config = dict(
    model='self-supervised image encoder',
    dataset='scattered letters and digits in many colours',
    train_examples=195000,
    image_size=32,
    crop_scale_min=0.3,
    horizontal_flip=True,
    translate=0.06,
    color_jitter=0.4,
    method='barlow_twins',
    arch='mlp_mixer',
    norm='layernorm',
    norm_position='pre',
    hidden_act='gelu',
    mlp_ratio=4,
    parallel_block=False,
    inner_norm=False,
    moe='top_k',
    drop_path=0.15,
    num_experts=8,
    moe_every=2,
    expert_mlp_ratio=1,
    experts_per_token=2,
    shared_expert=False,
    patch_size=[4, 4],
    conv_stem=False,
    layers=8,
    width=192,
    projector_hidden=1024,
    projector_out=1024,
    projector_hidden_layers=1,
    residual_init='none',
    optimizer='normuon',
    muon_scale='original',
    learning_rate=0.035,
    momentum=0.85,
    nesterov=False,
    orthogonalizer='newton_schulz_5',
    adamw_lr_other_params=0.00089,
    max_steps=9600,
    batch_size=256,
    epochs=12.6,
    lr_schedule='poly',
    final_lr_fraction=0.1,
    warmup_steps=190,
    weight_decay=0.02,
    adamw_weight_decay_other_params=0.01,
)
Rows from block 5 of a small self-supervised image encoder, named by matrix and row number. Rows with one number within an expert belong to one neuron, the router's apart. Each number is 128 + 32 x the weight over its row's rms, rounded and kept within 0 to 255. All counts start at 0. Numbers have three digits each. After the name is the row's rms in percent of the matrix's.
After each expert's rows are labels from the 100 images, of 14848, where the router gives the expert most weight on average: "strongest on" is what is common among them. Only what is clearly more common there than usual is listed. The data: scattered letters and digits in many colours.
# router: router (model.blocks.5.mlp.router.weight, 8x192, trained with AdamW), inputs 0-191
# up: expert up (model.blocks.5.mlp.up, 8x192x192), inputs 0-191
# down: expert down (model.blocks.5.mlp.down, 8x192x192, transposed), outputs 0-191

# expert 0
router.0 094:137120119129103193146110108113152077141085145102078045128112139168139161111123127124124136158139179120121081183151132153126120124143067095140136162152076107176167172162109148118133170151090127181170121131108187156189138125141107139156176098093154153105123115153069131086145132094142101126099131145121171115098148039142132091149136081072063095113134105137156150147146087173079184100193164166094110137168134135150093084154102113132122122122140134121091152151166078148063133098186135174152190089180174081160091149102138146200134144103117165110095107107092110143048142106133156166
up.7 096:119143100164111134095147122128086123122129097076102116136138068155128155125142028147157129153103117129049114120095102111181179112154116129108210163118114036097139143124128087134107113108099118108120155099124117157111159138124153104117128103149099149123116117145153113151057118077134148148167100108049141142118131127161156050130150158150137147049177094111175152108105129135114110119109124141085121153152117150144119129128105182134127155179193113125124097095151119135203201093153169136133129184127096130122093187171158028159131137189145158106125123109161133143119242138114116167
down.7 121:147137101138152166083108106116121126110110100151173092066122132172138138104142008133108149122116160124255114130116110119173122142106125105159069163133139163140139079107110207141000112175181165117147139147152158135089138120157123100156140101141127122114081135117134119110133165155142166147154117129131150142105147162162119113203123158110121127002095156093125082100113094116160083117168149119111153142147159161126112165143123154153092105064096121116088130147133094124112108148106148138128108081114142142086120083159109118136176102138120114161200107126176136148151129102122124138
up.8 090:136167034105145158155202176150095081100096112163135126165186089121097171091111135119088121143082096166128090096124206094152128096137134118087132160109091146135123141109154113149189144111120148121137120131105080117191101154121161116101184120174179108173153145157109143092071109105055180159123171123111185125089161098180090115132161139094096118145141104070163126156120194124108109110095095162106186047113089091113136179174119052118117112110112089128120130151109120137103127170116132132073136143174124105159099134141138086148092166142156091158139115148166150140179149165060119125
down.8 087:105155105096122100128135088109108153150142132128157144113044133107135106149105138174155129098137121108141161130119092148090161146086111087178143179101194126142136213126108104081133117129158148154149165194161133116139107093144125133180082088076104102178158152110166115103167159142049148172175148093144168112130159071121131100125109136116169103156121170141100096109109064074067168123150128150105045179115152141129160108134087148126166102159080160097168147138081136166172103054080091083150117104118107194098127138178140128131175119139084111123182156092180154085124143086162085143
up.9 100:106100160109105088099073117151110107246161127113135180068119118124120078132116137070144144176102166117139153139050210116110178111161200091119108140135129150079142105151137144134135144153103137116118158179110147133176129132146220099124086133190158117092123139140117119099168117133162180105143126099137097133121120175109212109101157132087155120118108115132190098125127107092109190148120097074179111152120151116090175114103169115116090159156158089160093135129117087138129132133150138130102100160132095104099091136085138093097136123228095127082150127107184098115100117091172074101
down.9 095:088074121114032124117143160161132090214113106146118174143145125135180088183122124140194132155101131117105141090141175094135116125126212133146126104164108128139116108120173128165175089117103061089120083153115130116142115131154147096087135187179117140130141143068026121103137107117147153120105130094098095109127104129110238121171218105140137110127147123135141173107143170214149060128117110103183162142111099136117116130127142138114143118160135112082159145144132104137123114180070061132105131098074160138126133113135130112139126100194116089119120060156081110133130172150154131129
strongest on: orange

# expert 6
router.6 094:123155176132182141174142126170148113086104163089137037120152081190154107120125129092089135110129079179138126112114143109145093104139178161084151111094131076079066114169147145107159111098129070126088123104122167115163045154127130140132161170097121133075160075142222100074133093164135119110167079167151095153149094090171112160193082189077145090132158127110175125159092094079162117123153161149129081091124100120184120139120092138131122157127141108079139145150184145116148091167143104129111171160125124081113112099089125079123119151106122145112091080168132174174105115114098157169
up.7 099:063105156123177144155150117104135119123197141123192141116125179040067155172117151139105132099177125136152126101138156121159133106087151147110105076106112083132072093111162099148122153095139067150167105116130083146130095188153087190106109190094132159100108136113110143111128110129121089108117098101100098163176199160140105145107180067086077210102131141147136104186135110143140146176133163039083129123185120161154097127099124140123144116108147153134170174115105156158138100113039126117196117081097163189114104143153103100115102112124100118152136120126139167149146161108083116171
down.7 094:152144064114099132132117145133162139102127116154153112143185074192071150112197150142159114111075108154118113125128124149074096100121157043143163100126147135133144125155109163101132101128150130097072097159175129178126139130094115173135142108134098149124119154187065089135148158148181129162111124149161124110119138130153150152135094123141120073200134051163137125090117138113129133052091156145135110116097144092136150058142127116150125111199132065073081141127105061158159108123205122107135156168152084112146090118102144144088209118136138157095174083171183117172124037167114146126
up.8 099:137163138161160136179094130124077110105124138102116125128127100061071126184164106118144149079129111101120103137172183083108142192143129138122120172111165123091106104130107165152123089167099112123146116144159148135077107143223135159152110118127145175074099105110090116141070136134158089219102131099134136091083114142094142100174184172069087119126146180132152152139097136133095150120105127142133125149101141156118162074053169132128146073136110192085116120172120080090125171206142134159138140145116141140046155108105160114098129170088093055161166127074187162143134168115134157085
down.8 102:118112120125188123118057087157138118096133095130115070139125112154113071152133142108094145117098107094135127143148126093144133168105238082146081169159128088137136180085131139110122068151100123101116129163089143078139086107208108125176122139163107098117199132154108124110148152146175137100183082128108094146130158136108102109115129198141097131120139065109129131116106157148132165126121109113230098166155121101191175170151079160153090147114178135144060102152153112117159139168123109140179132080122110100133168114122099120124085167121073106161135107146250087097104115150125126140
up.9 100:072069097153104147124142107148118129096117140171146115071149140131164137124161123098147131078079128118155144128073139153154153068147114199188140057152110158119158085108130117089127144177141071094137114191139047090114123121149117149151125144172086142110165166090179128143177108088148064172088087147125124116137141160132154152173147104122118115148168139145133138122138145134102196108192158098134111155144108060182116145126037133174134091158098152052158090139092082155103184103187128174128115149083119061103148162115119094159116117101094143087074168111091126157132167146144138111
down.9 093:123130068125128111127160202150088116129134176135158102157150140079161171082046089141109073166159181164086120160152120162076108124074155075103105078140111144069141173150140149179181135105158151157077125057124070083084135137154108141178125112127098185175148100141102150177106141142172142136161123213131138120092131115147154098099145113106094120115125143118087135139107113074145162112110139061162167093110120134124113158144208083069143123131109142096165056123166182069188173132113140080120150128143130154095131095124154098101093147109159150138143107152131162113099098139122166145
strongest on: count: two; count: one

# expert 3
router.3 108:173062126092114103121125093131159107111112135166154193095090097104105119192162150158153139164167093159147135198146121128099111115116141140165101133128108138122153126153133078098135160126138160120142109107123158082121202087149150117102161164102150113140134207155082132143123117100103140115128146180101097111182167108010078138098115052146104201107137161137114187089078134110139135140102090096153205121110114187156150099116133104137110184105098149161191116111103067137148109170149130127117143109130170083112177048111124092171070109159074141160135158119132137093180137139120116115
up.7 084:141220161100094143151077173180203195097148150164097146145104170115115085129094161173092175171141099121106149127112142118135120168120092142130113126085153111086113075159132188153139127090127117127123118108149121149160122151111101108186140091140127161176159135140074061095130088183108152175103153123066171105115096119175122161127157129119168117125106178067096116101071196092173134092141141128126122206153160131089123085128135102124111084155172158089074200141095155133074127124076080117106094111115118151076186108121082135134131170126099131069164133075139130143095125114118142132
down.7 098:116104046097157091143129177116123131163121180147151136109142181144209131142146123129150107156121149131107123129134121113130141205124114116077187130171137165119126072111141131091151102078193104150133129134139122104115128055130190186122149194044179124106148119091138133169123142170153059061068128122153160173133114112121137077090103140152110110155144157113136143119110088138205133138154218169172151140114176139083139057147129123101116118146138076099126144115139126096150048117161152107106116154101113112141038086102114115153120104117101093147123144099100130192103076119134128131
up.8 095:167147132144151126177124127126131138128149138082130132120067095151142169098137102057073141189141141095089196121122129159169158147143114118133174137091122142203169122093128112139074113123115120097118080102112072074130199100059167181154170202104090128074156136150088182153156072137101086137154123119180134151132123075140110124179146089131099087154126095169132127128130128112111081134103181139104100165108081125085109094176095144159142119208145091146170135091052130141098177072132127087124093156088112172138111179164131152125115108141135163124118174119119147121120102134080184186
down.8 108:223104123110131206158147075162066105110089115118117129102122121140107150161115158146148099134173151124110141156125176132111115101098122096108102139143109086125148093137180106111140137097186110099119153175168117100130173164143158108128116093052175144153140110148240142111161158194120138106108116088106115108148174139095157154133156197159142165113189125119106145134114107132166144078146158079111130117118123062059133137161099162125113082118170178059042110122111137154158135108161128108094150104161118091151179132132087120103151120106157077129125114040080133157147096101074130155
up.9 098:141135084169149093168167113082123134098163102200129211136069146148130131090112086103160116153155092137139140085183196111134150128131115111106108146132133126124118123134142073173183146099105099150116111165115127147103120166157145188125071141133098082103129111140073169171154089112173129146132124136198133087115094135146135126197151135161097078143120114134137066167124107105088122112111039148159089137144150134103039119155101151180115138129090118069098112213192102147144116123124095093147166154170216118120108162137103159164103151116146133093115084140140163099088104095100152067
down.9 089:038091166163123171136122068123133117145120135107121072165097120129121083173137133138067154104161111152105069113125104176149106150128119107103170089175091166169146112141100196159153071119149123124108108109136142141138116123104140074109064127196153189058133139174104100138132117155114079129165198154137109121132168114058132098082115127163169152137095154165115176151159131073133156112099149115134180110095136122161140110134088118110122116138098114166170130101109145137142081101126210128103074124115155137167122085155125109109155155148065077172095174146116063125206145160169110191
strongest on: teal; orange; count: six

# expert 7
router.7 099:068170082096134130162174133147162179131091146132154147163186141096137132151120092144117060055087092134152124081113170087084134120179120145134155085096146191141128110117142133156106148061128113169142113071142115172081116158133116110144117125120078131099046154138150134180139077206096123131126140142169066116110146180185064145104089115154125147169116091108103089108123124089107136145145099139110065164135074091133121133162146130164089109110065111113138082150164117103136137146064116145114129101097142124103058055142112181105160147105123178092178162102126100153171137066148144150
up.7 103:133098075106107159117121089147096059114129164128199160130148103169104127105115162156115110157193049152121159098167080108110119139139142089118153088137188093181123189125170133134112066149119143091092170136144117189086128178131110130152119120088091131113164150176127118129204126089150130070109114144147074175110068117040154115122121143096110118082137094111119117123113064124137110154117125102124087120137179109048141089163156112166150110091114111199093114155120132097148123120128152131161229161133137156112099099157179135104162114082165146139142179127175128144159170159123079149
down.7 104:076142127156145105164092130223135117073176077124163109151139145146089124126158153127115141134103170171179169146084150157162116144130092177126138144130119151084121107116092182101169154198130142126136096106109081149117113091032118134122051151159141137099101124124086140082063138126067069138092103000097173147097151128154121210137108186075118108144124138128145117085145175124096094132079135141117095119131131105164181132160128152081118127190141147134125111114150138155140101141129130134186086137104122150116176141092140118155139175087135126144149165129127151096062111100147170154
up.8 095:113119163167140127145180161159107088188138104135135082145166125101109074086133093108157155122081083134203143146074122144126121093135127103161098137135166127073152142055128139176083079171097155086124117177104094143147095147117165071108136200108122163099100149128189075107099147126186055049163109080097108062102109149145174118131148168158095123187107144106100164124090166116121088116114121094157134144160125084109098105104126150155088121124139119157115137139117102128154171156172156137134146131215114103172089192118160163075112156124158099159180076115136128178168134123134117091
down.8 092:134118126069144097096115115124183137132123144141112178085111134123118162127105105119129098126192145127081192162117150168175108163084132154118157097140117086121138132133134122027148058122162123136100197097136043139111172153189143130182173053143195076161134157120143144118134119079072165141176122142091158171096164167146080124149135115117131103095088121137054080143131155114103145151136166155090097063067116132140144153134094115094122095105123070161161110110126118166139144170155167109116119135083154119125142075165183169161157151085108138137158201125156151094095130125124106074
up.9 103:137092102131168120102103117052109124078148115129140129142083160117132167123132193060116155126149150082138177115087122130160146153161215104154140120161114136090068119158089147127126156139216114192134093121142082104086158179126071166153125208151194090093142096095156124128172171140103182164089105094119131118107111119145178086053112198136092134176101193133058122155111133113113142128086144121157144123110180133151134139112128122124095138080133125108123079183103074105115086124151155076101107115120144105095111134104158171142103118186102141130183111151090151142136084121162167151
down.9 106:118165126099075159121112162137027150112131140137114133083099076160114136189108027110112132119163117121203156155129118125133127109137113196067128167110173048160179139096109125129032121130105176130104153144139111117152092071165131152149154084082082086146143114127111089136133114114184100123125157113163150124148111089119117092150117166134178148042180075089121158143144055129170105116139151139116135151137083122154158132114119114117123138141167117156147196112167120151164107187115143163131136147143140155104163134127172043078123120198082109151155131129136099158131149095149127131
strongest on: purple

# expert 5
router.5 103:111165100122160112171125174088125119130146134123124141091154141135099116108080113061145130151084136091087097181141140080110110156132112165104128142200149129056078088089174157113154146205123161143176107107142144101092121147115126090109090157130141128086118117164169154096064080139121102081073071110110169106161129100164096106086094164106151090178103142107178119148086139210114109160074066110189175090134153239100157150114152117110145128082148105104108131137154152095144151115169132145071176111108132180147155145164116112112163099160144167107106172139116126134194169136099135106
up.7 100:110155133110011097145080099149129106095130119108087134145070159081106119088198086128162131136181128135089064121146175113132121174106064126159180149117151166152081093045134124148161136156183147135152152165092153164088147174137138150167099159102072163077127158131157119146093103155131142129209129118164109134085147101093156141142062108109143106148113140157115109110126139091195154171072066119151164120166113152136118150133156126111138168198132098100134090169121127091149122145047133144109144141142149143179132126167141101155127116093117163178100103121044128119123131132116066139
down.7 093:110085181123032151086205159079128186160146112147115090130149159128129141140163063105126125144160106106075021129197092102064145102151157146040068176154182049178168154114154106150135155151129165106104107168147136125120107139139107106083174057102112107109147104128179111122215111152154103116153109110176130112145127133120130164152120158110082144080126109099097119129132114175156154144130171124098113153095151122099112154118145114159117146164135128174141144140147087100047104170169171153104115099139170138109107138130110091170117133137077110110155124149127109164157118143140113112
up.8 108:134145142133098140135155101144177111091073114111095143094132146132107112160119125216085108136104112134162141158131093134168103061131166123078134121128146130081113094139147091106088138133177140104133110100159107130123113174094133188117117038171098125132174129084078185167126103170164140208170101120159125139144126148110156091150100085123085115129147081167090153109174179088145113141111121121062189118119158150068153166151140123128087152140131102125137143054175150145096099137119134142136087141151133138143159133110179079154142124142217096150139079140120092150077223148090034123
down.8 109:123114126115165115094107095066146074135149168163118082097125132120077169139145122143147138125191138112074168133108070108137054119138121135088162147138127091155153091135053121155156144110203161133147138120093173093143139209130152120184153089146143164112091154152142174098168156146126102148069103126175141084161124110153090063156120122116184151069065126143124110144154142152144153146130170112110142132125097134123075167016149167153098135139107130099130162116089135124047128193136128141170084089138107121073097103123134143130101150113068109137194196089122134176158115135158123150
up.9 096:132133144193145107127151094083154151150134091216167148117145120100076103139114133152137174114148127185136163115149101128158147119107141154150130148117141120063126132142066104108089114134101072135110085101137089057152125080101141116147166097178099128073137147147135147135112148061106141102170151164101107159089127169223125148130187129155150089122136115195117114146130116100161128078151137097180134103108152189151153116158107150147121030179126125110179090098140119195086130162107155107077134094077130103126115138136093152128116083086121117080132055087131130144114151110146222193
down.9 102:111182114126105099126159194194085122127162106102093167163172136110152108139104132100129086168126143206116111122086154168229044130120137161106001084131114103107165104105144106154100089108217122095121125125121154160120078119128145152118141106137158105119116138132048159132152113098077110139118111120168120103180105149107143126118117087115082151096163174139132171114138075146118140095185144124157149125166138133155140121101087126148101110062087117100117086141160148103144160145148122097084117147138092141127124097126157156125104099190147133219119161188184123103102081123128159145
strongest on: blue; teal

# expert 4
router.4 106:078137185151118126141115158169052104145136180148110156133119152106101140086140172120196126134080128165115142143110147097134207145077119140136072102125119079168183103102167186138122068142171143122131122100122154099120107119160134122171121105156140135132130167194138119171117152137118088149136071071152144181146108177128075129143100140119129126145135146122076099142074128117115140169124120094103103137092151035116115168091190170182185130113146067185140175147114142116149155107105097071137087121075090133071138133117123147135129096185110089092114014119127133123113112192132103093
up.7 112:140121150109169072079082156178143097069159137081106116129120125117135085067190159121125111125181106103072141130157112116129169122083159074126078087150112140161055163087127136148133109144164136088134113132122137124087083089105172083080105171109145104108129108205170110105152094121129145099126185133133121147119119156120139166152106151096121166102218119104097128171170152162120138155162155135134130115123181125164153138063147108149125140083211111196138110096116167183176166160129117117087145106089119140147118153116155150111167070094109130127136054090081071204169153107169134107
down.7 103:128123165068094073136167183114097135151091111143121125155123164137100129169169139139125113111127139161178150118161019168100076103154122177077149154139125183126181141113124113102160143122116105131168141135141133158105097133133092104124118091162128146118089077128211181073199075149114166146086097127145132064097132074149126140113100158137109153147082138167139170125088110178143163172134048176107140086142129117169121143100131078112158110082122159137130145152183124062079121101131178129193104119134170150119100156118145156114123154182096124114087125144093094125116174044132062121
up.8 098:129102088126116119175093079067130120133150119129123114115117074105112234061134108107134180165220136117113118105137095147150174134158124086144132153156165116189159135110080112104114175118131130096167112134161145133029118128201177112158151153101114088081144198114136136065113100122078108073109130129108148185093146185211139131033123144152106109128097118132089128074122166130111189144134103119098170145105151115135107156108174110114110112096118159149151097126130122127159120171106122127108110129162133199160121128080089139092184140070119132113145123123120107169162150155109124179
down.8 107:154171128127133135095167160168099149092142132041167129154099111085166124079151097166086044100086166150140125173166134114168132104118130088107139138090086106136124120187161110085117148162143182109144147107104164091074156143075129176111143068167148122114163055173125145127152084120169130171160168167127129086124099084128155101146118099209091094109159114143162080119132123130129087120073102133132119114186124121150124112182161146129126152098118083195138129148133104156148140134145122121100084126138135069143132189147139139147127093023157150144119122106072096123192103079142202108
up.9 085:166134120123128155177059118148097100154130144120149165071095132057153147102117128140098073203168161120135086110100098141236048118124150105101117114146168097113118090118114096102112158103161116104089079167165186098093118114137164127110100105056124098127170163138161159161110156164111118141158112093138136082126143129185124122126127160098115108145107104166119128220145129125170166109094140173092147134128094164095154079124150094116121167216142107101126129139146144164173054092141104117146175166151078135163131136127138140123168180077129075152141122163122132126179078092128058117
down.9 090:109179136075161174173127146109113124146119087150138086135077115182099135096089085099084054058157163130115102109125072143130121189142135138123158105118118147154140186140122125116143154130111125094117163171103098154166132159136186124168132124144134155150081069090239140176108118130145183093112173114133091147168143104094127093103141138093156144097152130139110161150073141156130168139172127119055116114126114122083127059127079148157136130045155163163175100096156100093100197141143087131114136122165122115119163156100125153064108153167093123113161126154110122139141221077134144070
strongest on: black

# expert 2
router.2 097:118147089170148093136081143103087120146214017142126164149145136152127132105165170174121117110140170155105146153120074133189170151122120171148186098118128083118144103160178091127156184091122124136152100101127061117152134135139114117146156152116128102151185157164098146146199100166140139108094114095129182105142119100122162174168129085104098116104090136150128120136184148100122154130161104191147122128166104125099138164082133155094105149116117180091159141124064103190117107121171125152114095117178065132168156206191136103166127168135200090120080089115115159127113130094136107058
up.7 102:140092121145111143125105159160115093142086133190152151070154103051151114151040115139129174153100072165120232136121130141119145156092150127113134125192127099092065116100129124114170139157114125086107151081141151134128157138094176085147141065136145124110170083150082082112112184080147110124110159190112127146082135139125059171134130106138127191177156145098115118137149130151097165107073082060101111113110075128140138144141161107117093214170103151093152099116127134153129151134131128117077123125112175114131181147136202149097134149083105107118131140119163161135189147112186170067
down.7 093:124107163160072094119119179145109124204074126181147123091149139111140130118145147129135177112105189106129089173134116066112085117115144105106078131116177139173187135054199139145189122073123129114090213096098143107165152112141105132112053098127109124142140173141059140073094097170105095149129120104117116091184125100147164095127120171115157158077137143122126180129166148151135136175194087126128142096174079161098128100098102147126116152077174142164180162162158147181154097153103100146129145116151112076111117130141084137140158120131146139081084116135130040082128149086161103140
up.8 097:076112127124058144140104147144145153097077138116152123140143132117113130130116084139166125106171126118144169175142124108019144119104087146120131136135131177107097120160138120112161107120183102151099128139238140102097102137122041142209132113063109129086154160111129126122067082099150078094057056087173106134124070144080196162105117129152166138171160155102066136210120112118161152070123127134107131193141151148100168141120105158126104146067113132151130118162097162137103152154149120142103137153161158130165135157105147098126137169155157137120100091168138086141112098087144168183
down.8 092:185135118121084155146113150107117091108136125148109130145185102191169118103137157129103133128109161126106083099080126140160053089162103076150080072091124139115141061143140203100096177158141122115125192097090102120174147084130203103118148112117062153161119125118111091159113150149134117056138153154141162122099212208125111170100122135137180099089104142193197113139133189140114107159147163163124122150156176159112132145141130141088145129172096123108079071173152140122145106155106148138147100155113139126053107136144168100121109105126123088145135157085072048122139170116097116087
up.9 090:157128125122152143140079171129096194155087079159147139050126133178163179086105158100181100180094115173157078117125163126166129144156177156113101057135159108143139124151083071114127137167160113127136112171158153126127065107166091130139151126135117105065158074128123110073177129137095119049103142154129099118104189036172124127123086114130119096080124131133119216137149057109134128108132175150152150132145080139157142110130115201144121122122141110149142116175082147112134116175149155117105096110161113153081108101112076128150065112114168178159126148141128188083074112156156156150
down.9 106:119147125123109106119151112134117130135135059100119078071118130115095109116087188133135146117142127103104153124115142124128134119131172111105137119148140129092141120129140127100131134132145129127070161114200144098119103179116141128170159165087161109153123095153129170128123162163139089096133137111160169141104174130154166120151132081108000076141142112076170078164114039127099000184122130192157133089175150136127147158184166147096140151155057114116142188182126163131177120134111146155148111116184137158133126076158113131087179123170081155086140125158082098100147131123112076119
strongest on: yellow

# expert 1
router.1 098:104192142130171175113154123138156133160101097113112125134164118111126101098130087090126150162085090141106148111172176107118092096124140120143114143099120136066052136086093179150127103113139171080099144215078163181048155110094170164166118136088088145093161090067114112127090190148095107144076123124122100134112134162164201089073136163145139098137173103115200106114149094076079128141067117187106166185086128147099157154175065093177134134135151111110146151123099112164119090089178139131135123112105122124112151132089134156097148095139167153112153133123080194167090145126130093143
up.7 101:070157095199162101114166136106134107129133098109206122106116128147093122113182097079185100124186110159133058113104150116149165186081100174104160167197142128081141140139105133151150046139115132085153123122090164067136135161144122183184171167095111144136079104102087188077105118075141151068154136115114093081127149138164136067135127136187126144080121093142143146148146102103182117189187125116151147121105109119188139110147094153204162067126148088114161130117145098161108146099108097160143160143143075126145125192103121102095122124106125170145170128115099108117123102107103123088
down.7 101:052084135091136130155077137138100102139128146136093138136137111140123108139163093165140104189182173121137087175142098148086087102158129160143093151107152104110135152142124140163141162120133160135150145120203147152131161120135111075102191079123109169116127164144145125157195135165113167057141137110140100127151111148111023150114179133114156180035120201131085128162129099134147094142143060158140101136173131164104135189118109111125096080076063111147097088125117119073139146116119100143120144113101102107111118144110073153165189129117094116115077193131065146128159184113094189164
up.8 099:137148122151097106088123156147127090155103100163119123151098117181047087157128154147152129112146147138104133128049123123151170183161072068079177134138165130103129127162137154142135121123102143061140068073118104085110102081135129123177136118153116134185174137121170114080136151091151106116094191169091165143118110087183089130118117122158149152120144141121117151236131132183096183124113148062100102196168124148137150105170130086150103142143132133107100183098140125114107122113137137060063188171116099108119093107147110161105132180120112093123159112202098164085181117149078171105
down.8 102:103104155157156106141094084133142157132151164098119126155141173156077061107103148148088136129115157139128045125163176159123110000147119148078155141154088146118128122074122115131202139132107099123126189189163172036172134121112114123148152127189136118095158127136123123119185137136078101167124141146140137138159143036143081190124138150139104103098107146148105102049125124126105117141100124089152130099130140128125145096085091059162134131108154154084109156118119100123168185112142084117119094202151132170127182138135144105092159131137174109183120164093135150172081090095137123146
up.9 098:180169149131119175203140102103127104149103168164101155052115132098099099074110148158170136158181142135130134140191179142116204142185102164101159160079182118099182136132109152072084119145154092101130127098115090154120064152143192105067099075141104137115133099123129124112137125135120142157125130148137099138143129170116102142153088119071151110090101106165090131124049081115116106129212193117095091134142162164125158120166133131123148147129190090093189133115126114159147190042110125137126100151084118130192110084130110097123093125135172094117107149167131125114081124139140114061
down.9 100:114155134149096113089137107141091113161137131176130162090113125151140067144116151164133112144134146198050170135145053089164119128121169166152134168105108146131113144109121106103105114113156083091170109143131105103121178185114108087182114076077152037165067140121046145137138128107082143180123108136238103100149138136102117139139123154167102167103140106102171129140163165097155130111137152109120124142130146117071159157098157133117122085138122096079168161147094091094192144127144091117124098056137139157065152117135131143132083094130214102177187097099141151131153177118084150166
strongest on: green